config.toml
rotation_deg = 5
lr = 0.037
momentum = 0.95
gradient_centralization = true
batch_size = 64
warmup_steps = 250
Rows from block 8 of a small multi-label image tagger, named by matrix and row number. Rows with one number belong to one neuron. Each number is 500 + 25 x the weight over its row's rms, rounded and kept within 0 to 999. All counts start at 0. Numbers have three digits each.
After each neuron's rows are labels from the 100 images, of 14976, where the neuron reaches its highest value: "top examples" is what is common among them; "place" is the part of the image that holds the peak. Only what is clearly more common there than usual is listed. The data: dead-leaves pictures: piles of overlapping shapes. In brackets: how many of the 100.
# fc1: MLP up (model.blocks.8.mlp.fc1.weight, 768x128), inputs 64-127
# fc2: MLP down (model.blocks.8.mlp.fc2.weight, 128x768, transposed), outputs 64-127

fc1.307:483494441498486528513502521486503444501517446466502485489498498543534489473521505468502502505536510454542501521517517499499487486509477485507467498499514581535511505502494481448489515516478515
fc2.307:486497450512508476517509506514516493521523511486477475510470485481493487459524461488524476497541515508494458538575503478463513518491535427507511512497520548521500534503493535481503506512535469
top examples: earthy (60)
place: top right (79)

fc1.197:508501485459507530540532548495484540513502512519452465470492520465495496488507526459536510513508516520514522510475516479505537468512495498491461515489508533492510478486447529528477481485510468
fc2.197:483474513480502556466537539503490515497484512444513475430473472490498484510497509474515514497507512521502454523457496500513497489548535474496464498498527502523499467566508549477475505469485497
top examples: earthy (100); large pieces (63)
place: middle right (45); bottom right (35)

fc1.358:516497489476496510476524466457479480450503512451520479543518488503512561489524517487500497471501501467501549491502510478515538493494489517457518476490514499508543507513471510472527514512455512
fc2.358:523540488474550498482483555502496483510515472499491481496534491503486534512490507517483476532484462525516490514499494490509440485502541510468484485512510529517491520496519490528497513478504477
top examples: dark (100)
place: bottom left (83)

fc1.610:495489519483522501482511529469517485484478460535499504467529514487521509521458513555513458515499490498467494520474494494513470521489479474551509463498486496484519520489508551504525486501479450
fc2.610:517545469513522495523493495516528477527420465502510483498463483484498498487508514485497519482498469491465463486524506517498512501511502478476506519520548491490512504481497492493505557521497510
top examples: earthy (100)
place: top left (35); top centre (30)

fc1.650:485500486486485539536523511477542460521502538492468509491518522479527511454516487504518513471483542496458474476544508493468524509507509532484527466489483516553491482498495473544533483498518495
fc2.650:511508472480515486571536516521486488497487500492496560545491518454474495476546507477498469524442529514518441514516489498516494518486527510469524528548527501502495519463501476470522521497526496
top examples: shaded (100); pastel (99); small pieces (63)
place: middle left (59); bottom left (32)

fc1.379:486503494458504467507525490451514514519495456550474490538505508517534532450479476505532557490501543482505480499518501477495454510512523510503478534507479509512532487522477508471519518506433481
fc2.379:483508456470504487508513485463502511492503516498530523462497493524534543525443532498517459517548539463502474512482520499470493509505510495470563494488509501497505499505532563508521461487497478
top examples: grey (99)
place: bottom left (39)

fc1.542:499509487515492539466523511459467532526508423486480517500537474502484527505497442525532483485506519513524528485513465523491522454506507483514501436523512488500523503477485491499497515531522463
fc2.542:442504508498507497512514562491455518565497503523540496518436505507496527507525489511471500510529481510507510548492487512503535463525475516481499508519510521513466456458519521488493530479484465
top examples: large pieces (97); grey (37)
place: top right (46)

fc1.190:503469487538529542499504528465481496472519495496478514495464536469473569501495507488471570469488516526510510491508488484479480473534503510464476455508530470494526515474477531514525503531488537
fc2.190:513448459526487521520460511520479463488502517513527502548488564460501508493518523487480482491510492591510467490518511501493477475495485479460510476512523476511547515505529506502488496480512487
top examples: grey (96)
place: top right (52); middle right (34)

fc1.245:491488500463520491496479494497467478517516518494496529521518475513505509480508497488562494525493514500478464490502522500568501513469472563475486514478545492487491487497485491512534510461521493
fc2.245:491535516524506483499523535496533541474470482486538481514523495503474520541430499511466522504480477477489524483479495542486534534517464489551477513495521474478501494470466482491473513488500466
top examples: shaded (96); warm (62)
place: top right (84)

fc1.384:466546507481510499534518459487501479560493517494532481507476478494507488517479475509542490491503478471490477559465484503518493487472473522510537469521506537509494496467489491480547471481518511
fc2.384:509472488490490500479481452511474495503502484501498488485490515493491470501531533499519496465460509472477538486498502465527514505513504526538481478496463552538538451545486479496518452547485553
top examples: large pieces (89); cool (70)
place: bottom left (34)

fc1.62:514535491489467521526522502474543530482503499516501475515497510473486492492490500472485500491459488546531521536532450524466498480516505503515479461523491487526495527499510504484517472497489471
fc2.62:483519513508500535523524508532535461494487447562531502507498511502530476498493473498523488516525490527489525548443518448514530461515483487513514532504503474489490512489512508474518505510479497
top examples: grey (100)
place: bottom right (64)

fc1.448:486503527439497471489505483552539506523506501527478502512475520491492505501471514478495523536461468493515497477515558491507538493472528504463472467485463507496465454480497432496466464501495539
fc2.448:524464500513478496544483501501505447498502505446476497508519462525519529509502483555495521495500524431482529515475507518487475523519506532516522530486502550533490532506498490432522524471478477
top examples: large pieces (77); cool (75)
place: bottom right (34)

fc1.396:499509502514489493463476499504482457481520501482450522489513533533480491466533506479490484513464536470496505466522538514515483512541503512500493528495531520512508490530502489472510516533489519
fc2.396:504524473543459514469499462506510480477533489508490504526496489500506470491500481498506457501495516513488537470477459474527536490558471478528489497486499527539525477494493510532482450536466523
top examples: large pieces (63); dark (41); vivid (40)
place: top left (33)

fc1.375:517488487484481516484493499518454513467486462520476550499484502482551508523493490476476536502528488535500519472482502477511481463518477449513486509502471557553512500509531508535471515523483544
fc2.375:460449497458475475511494511528492504530494485540445488464512510484456507486537508487518541491508494503509499492494535526508497474527503506485469511467492537530546476477523486513502528505476508
top examples: shaded (82); grey (67)
place: bottom left (52)

fc1.184:500510490546505492501527459505506476510512504502461485543497560499507468483534479478509487457504506497516504473518501469511494478471526554476489492505487483505492461480502499458472479541520509
fc2.184:490549508505516481522506500522500465507504496461473433533497556485464475464529458487492491505518531484545499510536522508494503475471515484517498508531499479473508442473498469509479500495482517
top examples: textured (78); size: large (62); earthy (50); grey (50)
place: top right (74)

fc1.316:460524496493485498488533484491535498528520507490528480487457486513503517490506495439527536525502490514496457465537525505545485470451563527459480480510487503532440489476507506532487504514538493
fc2.316:489507523507484499476507512521536499525482484536492510525484493494504510491541493472499511508536483508549527507530484537529474470509542514469480512457491493464497490470446482498490474541490482
top examples: pastel (96)
place: bottom right (43); middle right (26)

fc1.107:531489486517482538520523521492516479528538510492560470470512487469512472544474525466495475495502503495470505509535523488457448511548485529474507514522521482525531469515478484495498523484510491
fc2.107:542545521482531468461530504506479512469495489492534519493509473525496434498472501479503504518504488504534491511452488502457510522460551521498490514515470449462466505568519517494499487493531503
top examples: earthy (100); large pieces (87)
place: top left (42); middle left (31)

fc1.101:540470505501521536522498506524519491515512508452498520425516489492509500514518505528490540497507491515509466545542489496503473484475511508502486515500504503469526512523499507480471507520550507
fc2.101:496534506512481465491530514488513524489478527499542495486499498525524488466501479516500540476523489497521506510478494527499502530488478518500510504500483456513485506550505537497517502489451502
top examples: grey (100)
place: bottom right (100)

fc1.317:494532532488499527493494502497492548506482487548510487492490486488521506578501489464535519522568468545473502530519496527502485491486503494500532480501508507536459488471508503531497493520494497
fc2.317:481483530522518518491546508493526518511497496537496472493503466488465484491506469456485502505494500527540503531529499496468488481526515516450511493491475468559448496450483536485498464532541482
top examples: earthy (70)
place: middle left (27)

fc1.1:503463526510516523496481483500497527468554517518476525539517469495503503509521510450550469479507518463456469484488474491528479526473454517506529477508537503487481494494530525506520492498531518
fc2.1:510475464481556506485505493500509500458510470519547449487513499512515423516511519479489514485483523505503507528493470526527513483513479515476409493490470489492483480531477496506514502522528549
top examples: large pieces (98); pastel (82)
place: top left (46); middle left (25)

fc1.508:511503492489486490504513552543498485461525517493538504476504477525500511524543461549509506507502461486457485495469476509550499534503460516539512527505528552488508512498493521494476476512507496
fc2.508:477487521546514530498526543495527486472488501466498548505481460493569509524491513529500500499493467508459478497435482513517517483489474493546510518551483531520501528531465462510477485498482434
top examples: vivid (100)
place: bottom right (36); bottom centre (34)

fc1.228:510514498518509471443522524475525488507476476480484508487508498510544483503483477530520481470504506520494529474476522487479494501517540498544520536523480481535514517505504567512465499585521508
fc2.228:498534485470496485500515519515531486532448498490491485498504511483488466474477491446516523458444488456530503508480490474515503512525510493526450495473498539529525498481488445501513473530484537
top examples: large pieces (95); cool (40); dark (38)
place: top right (35)

fc1.193:459473514510493497519502493482505508521434512469546536499486548492529476517508528516477515481475503465489537479484485537509503482500470492522468467511494550500518488538513436523506492509469486
fc2.193:471496480509527490531536479496495509512517576518537514513496536477496495522529503505470519504487502484494515523563501511491534509465508532467489444491475489515486550509503521515503498513489459
top examples: warm (100)
place: middle right (29)

fc1.695:501473491525540508499476472529496473488490473487498495473504500523514450538472504496500501492510487492502497521503475535464494505491534469471524528470542486504495557508547472447494506526421479
fc2.695:508539499509495460505484507510513531527520477518457474481541502474508538523521485468509464477533466495504523515495497468499500488482478566490480506488479501509526537485463540500486474501554468
top examples: cool (100)
place: top left (44); top centre (39)

fc1.254:502542491506504482487490537520513411529495482523498528523496489458489458502543474495540501501483471505517508511490524510518539532532466509493491505505502501522492470487491489516526515523482513
fc2.254:500515483538492486551493504488478541453485494497511478512467528475471517513482450516501457513510494501500500520510530536504518524470511466492504493541477468502516527517502487427517513501544525
top examples: large pieces (93); earthy (45); dark (34)
place: top right (37); bottom right (36)

fc1.222:499527465497489482542484506486496545464510522488515519455469542493549545476471527465516550501506525542541531487524555512498515517534533514530489511488496517473480506486493473517492472476461506
fc2.222:539524506499492509527530488515500504546453457487502512524476474496492515543520534520483506521498525469471517509525479526473508530485530485460495476498516483527547553509499514479515521510516454
top examples: pastel (46); grey (41)
place: top right (43); middle right (28)

fc1.474:497490482506534499521545504477482535506499480509439485480505469498467499454486506471532469476470502502490488507503492471516460539508480546472534511499497551533448477491524524512485497561537507
fc2.474:515496540489477495515553480565498482477530474508450498443517459534538510510450525455487501478529505456450526519481463517502475504511491519475523521516480510489499483540461479488508484528499479
top examples: grey (100); shaded (76)
place: bottom right (67)

fc1.196:468522488511498505525532514524475453476524538492505503488509496515505532501511478484474492501543520486529495452551479482530470500483482495515484508482567488455508503510459551495479519461491474
fc2.196:506506465496487557499536489487481481494511478482525497515507497453478466517501490464519508490509490457524507478518447507493482451448542541469516494565513478514491479513485502520513520527487445
top examples: pastel (94)
place: bottom left (41); bottom centre (27)

fc1.132:513530540503501480501522503509536515531485501558512486477494476515495475483538485498501469486531458514529483522497486486515548483481515496484438509499497475484484492486515506494472472497458490
fc2.132:509473454513480554505489525508489509510492573494500488491481537485485489538496470504516475498513526507463456491516537492480495483481499515461502493477487492506558542538502513501525503496497500
top examples: large pieces (74); dark (50); vivid (50)
place: top left (37); top centre (29)

fc1.240:451549482494492510498500470508488531544449490525516507472492510485485497518498556477475498522477515473522517497480511527491483502521475497499492535475535499469493490502526475525543512528464505
fc2.240:499478485457481506486523505531533428506513502520524507530499483483508519505514480556528466508484521514459459485497468498557458511482495486522507490494543471474499531536466510485521480499481513
top examples: cool (94); large pieces (89)
place: bottom right (81)

fc1.599:483532517473546501478497536527529565502502508518497513467488482492476511508464480503561509495518496507439498526476538531499515489472514542488534465483527513498498473518506532521512481542506515
fc2.599:481476532523503519533490465483464484524513497560486494547450494504519501469494511449516524497465496514481485498485514475471511473526514530449561484489515505477496509526515511525548515508508501
top examples: shaded (88); pastel (84)
place: top right (91)

fc1.621:479565523500510464434490477493486539513482476472511536486501482488492540496506556483461489490457508504489496485488550485478500503497514507534504555509490529500530462524531511522521463527483524
fc2.621:525507500478491504484530522533558464472491515473528456496479487477516484494519467506480504526485540484531508494509483486523458468518540487509441454499499479468515529563466470491520511462505547
top examples: warm (99)
place: bottom right (73)

fc1.575:516507468496449465486541476544488465496504501487485519485564439508499572519476512492488531494547460477573519530505500540463506517511468522491493510518480532491512491471451469492460471479479479
fc2.575:505469499518460522540496523547459469522470500452488461510460524509532531507481485521491499536485485460534541522479486459459506503529461528506492492467480485498500533515485501502570499470447503
top examples: shaded (91); pastel (76)
place: bottom right (37); bottom left (32)

fc1.479:479504481523508445512470515477513493476497546490518478534459511488484501509501507504544498497491512468472471488489521526528505548492532542478457463539499498498540457513542505445492521482508459
fc2.479:504503594487511463507525482536523484469540499475493523489520481454485457488522512516539471486529500500487514551489469492510481487493508503512507478515531491517509509542505489475518487541477517
top examples: cool (99)
place: bottom left (89)

fc1.543:519487533549516465528491539480482498500502510504510454478498488464467489470474502526467497544504544504482523534520513515502513458480535476493485465464493469562521494528493518460504463525481479
fc2.543:513478492488467498569463514460507502502524499492483479508488483528448495463509510511511550509494546499464553510511526511469507435502487494493500448507452501504481510511506491471517518479483466
top examples: large pieces (74); cool (52); grey (48)
place: top right (37); top left (34)

fc1.598:487510447504496500494504479436461526499481466487514471531519494514535521501478533482475494468469530497507519498513483499469463488485530478515491475491503462464514547512482506496539470477500523
fc2.598:512511489501507510498484504525494505485454456488502466529496484473524516522527443475504478511509482520493490519487513535466525485464534468515528521521550475534466491466525504502510552531520508
top examples: earthy (99); large pieces (83)
place: top right (34); bottom right (32)

fc1.748:485490548527519476526490482533461524514481537521458487496535494504497485504491501555535463510484486529479510545496477494482471486492528481532551497518501510543480504501469458536498532460495491
fc2.748:543517547536504480510577499466530483548537474490514494537460511505487487471475508468485510506509531476460491544497486519515476457525540520469497485501499526473505511509482511477489476515486489
top examples: pastel (82)
place: top left (65)

fc1.451:512434519515500525483493504515456459457495507517471486545504488509479479499542501525525428474516502455490515462505484469521468493520496473503521498501507514495503483495460540543486526527447488
fc2.451:489454493514520506531544479490487538510506524521477519522474524464497469475572507509496493472496529512523495510514521490497467451497513554471545489511485508546507485471514511550509502513505504
top examples: shaded (97); vivid (52); pastel (43)
place: bottom right (78)

fc1.301:522506493503491523504477443498512498498490480528478507542493463513479464518460487508468519511523510534533499502498517519457542473502487491497494495519478473496531533494492513528517487542471461
fc2.301:512529526507503478471515470482538525500514463517503495452528463511480506479571535503494460516485483474479506482537468529516475490493573504496484498494477504475493518528505501556490510502441497
top examples: vivid (93)
place: bottom left (58)

fc1.275:543503501513522486537523473482536495516508527496514463463477501453512502458512495453489509486468509501498470474493481501492509547469512570446492471495504440478466471505517527510467498474516515
fc2.275:481538522510524496502483548516468556498480530501498507480510539487468478498485470522460483526474490521495498520527501464490480478494539467521522458495461486556473495517501518525481516506533492
top examples: earthy (60); warm (39)
place: top left (37); middle left (30)

fc1.488:506514474506496472540496507482501485468506530507521472478493495507537537512510483493476480509528469502475529477510494488527481521505539499462462438479518489485510492495446501471466501453476496
fc2.488:536499464482465526491494478513537457498480447502486480490504491494525517440552495480508495475517486500524535458503481516523501493516513492465461491500516521445523501519503476481547493468477515
top examples: pastel (100)
place: top left (41); middle left (27)

fc1.52:504490485504519462463512473508499478501503545522458488462488488486477479480538531503526442482513509537454518527463541492506478527493523485510489509472465480446502490525482546516470514527474455
fc2.52:490482516503492502510490504508528469528467494508486521515471467437507495492515483521477472488517474531466455521449474485508527504496525506481539514514500493476540539466481462523524525451449502
top examples: shaded (81); large pieces (68); pastel (67)
place: top left (67)

fc1.143:510512463485521466493519484537521509475539459451517526502478492464548525504549451474483538553514492474498474462500488499483473489494532522480477539533546496489486463493536480479464537534542513
fc2.143:538507492486477473516498533523508491516483474498521500471527491487569536543504520516464479531525465471440474486491475509484496520476508498524493490516471510524503512500508479493460525510498467
top examples: dark (100)
place: bottom right (34)

fc1.455:511522472487512516473516468453507535491499499449486518500484470472476488509530504458500526505515455495543520476485512546525504508494516512512474475473470490527501464490523469484513483550506503
fc2.455:519463489522479493513572530448477500479562481494519518513514512491505521502493479516498539503523481438517488516449558550459502493467508514467515498490443517469484500512515509486516523485518481
top examples: grey (98); large pieces (78)
place: top right (97)

fc1.602:489457485500483519539487522497489466475528489509526503524490500518478513488508496497498481509521473475509483507459470519511534534513439518508501484494541489467525488521505514470508495439491481
fc2.602:514490514484493544460489481461480493525520528488462512561500488500547526451502526496521528503477520519508505455499513484503490492509517502512494547484533505453525517495516506521475474503514539
top examples: dark (100); large pieces (86)
place: top right (75)

fc1.90:524525487500439509443504523482552471525500522490517486503523515520464470488513583506488499481518529494499508474506497511470503474483473511489523520486482511514526452507534486531473500491530522
fc2.90:484501508498482478493527516456551532514491508482523481538481445527531501499459507535457489481516501434481480496472481481509528520495504499493489504448485562518472513508484512471480506468461505
top examples: cool (96); large pieces (76)
place: middle left (38); top left (36)

fc1.171:541494510481480459487499472516518490527481531515503508499493468517517507515538499548535510492485492498466511477466489511551448546472476555497494494484504449514493486512465459544507524481494508
fc2.171:489509466527486535495509493493503477500521511494504535532488530473490484459533522484514527468509513475507509466511474495498477493529560518504466483526450487464519483500530482567472462518503486
top examples: warm (65); earthy (32)
place: top right (81)

fc1.466:490505531517524459465483509511493454474465517509488520485507480480480487475567508498519483502505498458473465502476514514514548551491480493528498550480537516515541532475512525493536472511513486
fc2.466:517539494474502512506506509523494479517548511521503530525503476506531469493478530522530482531487489541502511506516501497531473504474492476517500488487514472515534482501468486479501558526465511
top examples: dark (77); large pieces (60)
place: bottom centre (34)

fc1.468:504504499519499523494500506522470473516484537499521493490500521497517500501498535506480518448553478452468473518486479495451486519483501486496490466508465483492478503560484497502533514484487524
fc2.468:516506500520477491479533487485517435486526507504521549487516500522522541516512515502542500553478499499457487493498547492499526508521507495511485532500465529475466524500532503475547499493489460
top examples: grey (100)
place: top left (42); top centre (31)

fc1.611:447493542503512484525446537513513495506487483497518496541510474514499523495504487479517528495480488511474477489467514543491546538457501536550476483487544460470467503493520446560524495467469492
fc2.611:490495560538505482496511465490534537465467497503540526532507511540548510538493517517440462508501495526484543507499469470532519511498503499495457508519504508482526516522459525441517516477502478
top examples: grey (84); shaded (81); textured (65)
place: top right (42)

fc1.308:485492473548511445499501479486479474515522461517526489491529517467529488496504491477485471509513530498462475526499480518484511504484536507480543506509485530536483565522499519493505497453520491
fc2.308:511484521497517512496537555566516488512484502494484454494520510522515499485444502489505503542510468504511501496505522435474481493496490538518510529492454533477466470519513520530495463455457492
top examples: pastel (98)
place: bottom left (35); bottom centre (26)

fc1.327:521495529464554525555454502482468484485502521483448503483480461543550511492500501500487498492509519534485462519514509446494469493478525499494514460462472532502493484523516486490498532473493481
fc2.327:491479489491518539472481469454481475457468540535565524503496511503487520539463462542500439471502500472484489482518557489519528514468503458499485473474528485486493549487490519510509472460511500
top examples: vivid (70); small pieces (66)
place: bottom left (37); bottom centre (36)

fc1.701:513508489508520510522482499512473482495505543498522467512506497522481525501481461512523536509520497467516512539538519511499520512481517512481491500484524504473462524494484535475531527526497465
fc2.701:519520504476453493470485541539503482479505457453525513501440486501560518494488520487470538510518498473481532532510497453506502502542475480469499508483507508495487457538511493549481528480506521
top examples: vivid (100); shaded (100)
place: top right (32)

fc1.170:511482499526517483491521550510511498455555527516509533529493486522560543534475510443501513542483531503482487468517493534514502522459512450482506488533510477486511462486495514471462512513491489
fc2.170:540483487517464495523523502475542511497485485503480514557537481503499488526504504491498493520510460509494503457516474461475495431485487510489541488560452450480515496498511452495520486560464480
top examples: pastel (100); small pieces (62)
place: bottom centre (31)

fc1.326:474523501511481464551498503531504518520453497500518489465499502485503487535509470485504501435485522507468491484458458450478513465523491514560511511539501549528527506498508506558512470507488522
fc2.326:438474516474483540531521531508505535531455516501540474486453479510484506491495490463485545511512504503532499470484494489462523490485533524478506490490476478492500533483493461509535517513548510
top examples: warm (87); shaded (82)
place: top right (84)

fc1.519:523536526495515511517500509507539535504519481471468485478524496471478504492439506477512536468458494483482523527475499510480539500486507507515521504497475517549502477494480507431515458520521498
fc2.519:497509498513474516509501507543533529489514503509461486500487564528469542481519508489482505475476535493492515477480514522442488474547498454554534485530527537478508466478526505516471496497460493
top examples: dark (100)
place: bottom right (39); middle right (31)

fc1.287:467452504478521517487522512510487496533504469503481460493497511511472459530483452500552509500541560539518478485516518485469507474507492453511501501522510519514522507454533492536512509494511506
fc2.287:499518518480497541506474485447493501520475491492505521450508475510507553507508499478493518502463505503511525501479510497460468513532496514500524492492502453499470526518517491450504520507496486
top examples: warm (100)
place: top right (54); middle right (27)

fc1.546:540521476507486552484487492520553494500499497545478517483510477544495494491534487499495513479546465482520548487497491527510516508513478499512478493476521495482492496551453520493507507525470513
fc2.546:474533505532472504470504463477541510508461505453529514507477490450535494480541478491511489508499498487483491495467477484529471500489532489526463476504479477501523522501472480520483471510487521
top examples: warm (100)
place: top left (45)

fc1.186:476502510497506520481499507515463494494539489491488479528482498511467478488471468541529490521487496481521448511543534489492532499484513445528494459520545510542490481534521530471505502467476524
fc2.186:444535515485535531505489504505515529506468513485490497486521502483495488471486480498500511514455496513470478475521506512489518531506511466484481466512539472537497477497502493468529506499529521
top examples: earthy (100)
place: bottom left (79)

fc1.164:496499502488500474521519481507524474509464539478545530486500480511545519501496524508521490487481498495472517510445491479457517502506490524486515538535490487454472514535469474488541534489536454
fc2.164:471502503483500484472558470529513459540505521483555509542478502466554478472530508491512507487544498506501448529521498479477517482477519511465502515529475478446476518506522476527547508504519480
top examples: earthy (100); textured (66)
place: top right (42); top centre (27)

fc1.732:517493525531490475518522498483470507516497489477472511481518494514521516460517530519521475487456468484474455505466480501514454551478518486495501479480506517483500521525505516532502517455501487
fc2.732:479502550490480541485539482490505452494482488475456444497493456509535503479494466535532465487538470535494512517481517534472523512489523438501535521498518532509521497485499466506485511511431472
top examples: shaded (99); warm (98)
place: bottom left (75)

fc1.34:498498509473491499512525547453533481479516489518553507493478478480498453475457498480493518514538499513506470473469462484528494506465528534522489478485482495569506499470478516482481478498487534
fc2.34:454465505498502500495506466553472495509481543467517528477501497549510546487545523494494524525467492555505520523538513495477462542538507488471541547478520529506499493495523493492480518514486519
top examples: warm (92)
place: bottom right (35); bottom centre (29)

fc1.689:476527508518502514529508502505510524471487485494524461468528480523488529529487499483477533475492487445439520513499499506498564536531481527502492470476536553517536471476462453484512519515486475
fc2.689:509495524514487533526470523529499490492501523505491547541484554456478490477491525465516504495495542506478480454505521489502504505517454483481535541491548507479551460438500527504510503508483489
top examples: dark (88); shaded (83)
place: top right (99)

fc1.291:479486484539493521480483486502502486529517478488481541523460496533501500493489511481533505495491498492501496517518512483464470463564493464494498491551524526522521510514536509480513499489466553
fc2.291:486512472489535469525533479492511500521496507529501445519515505481474494476506464494494486484537507482546475519535488470482549508516526506514532507488510479496477532458475509493512500526511445
top examples: earthy (60)
place: top right (72)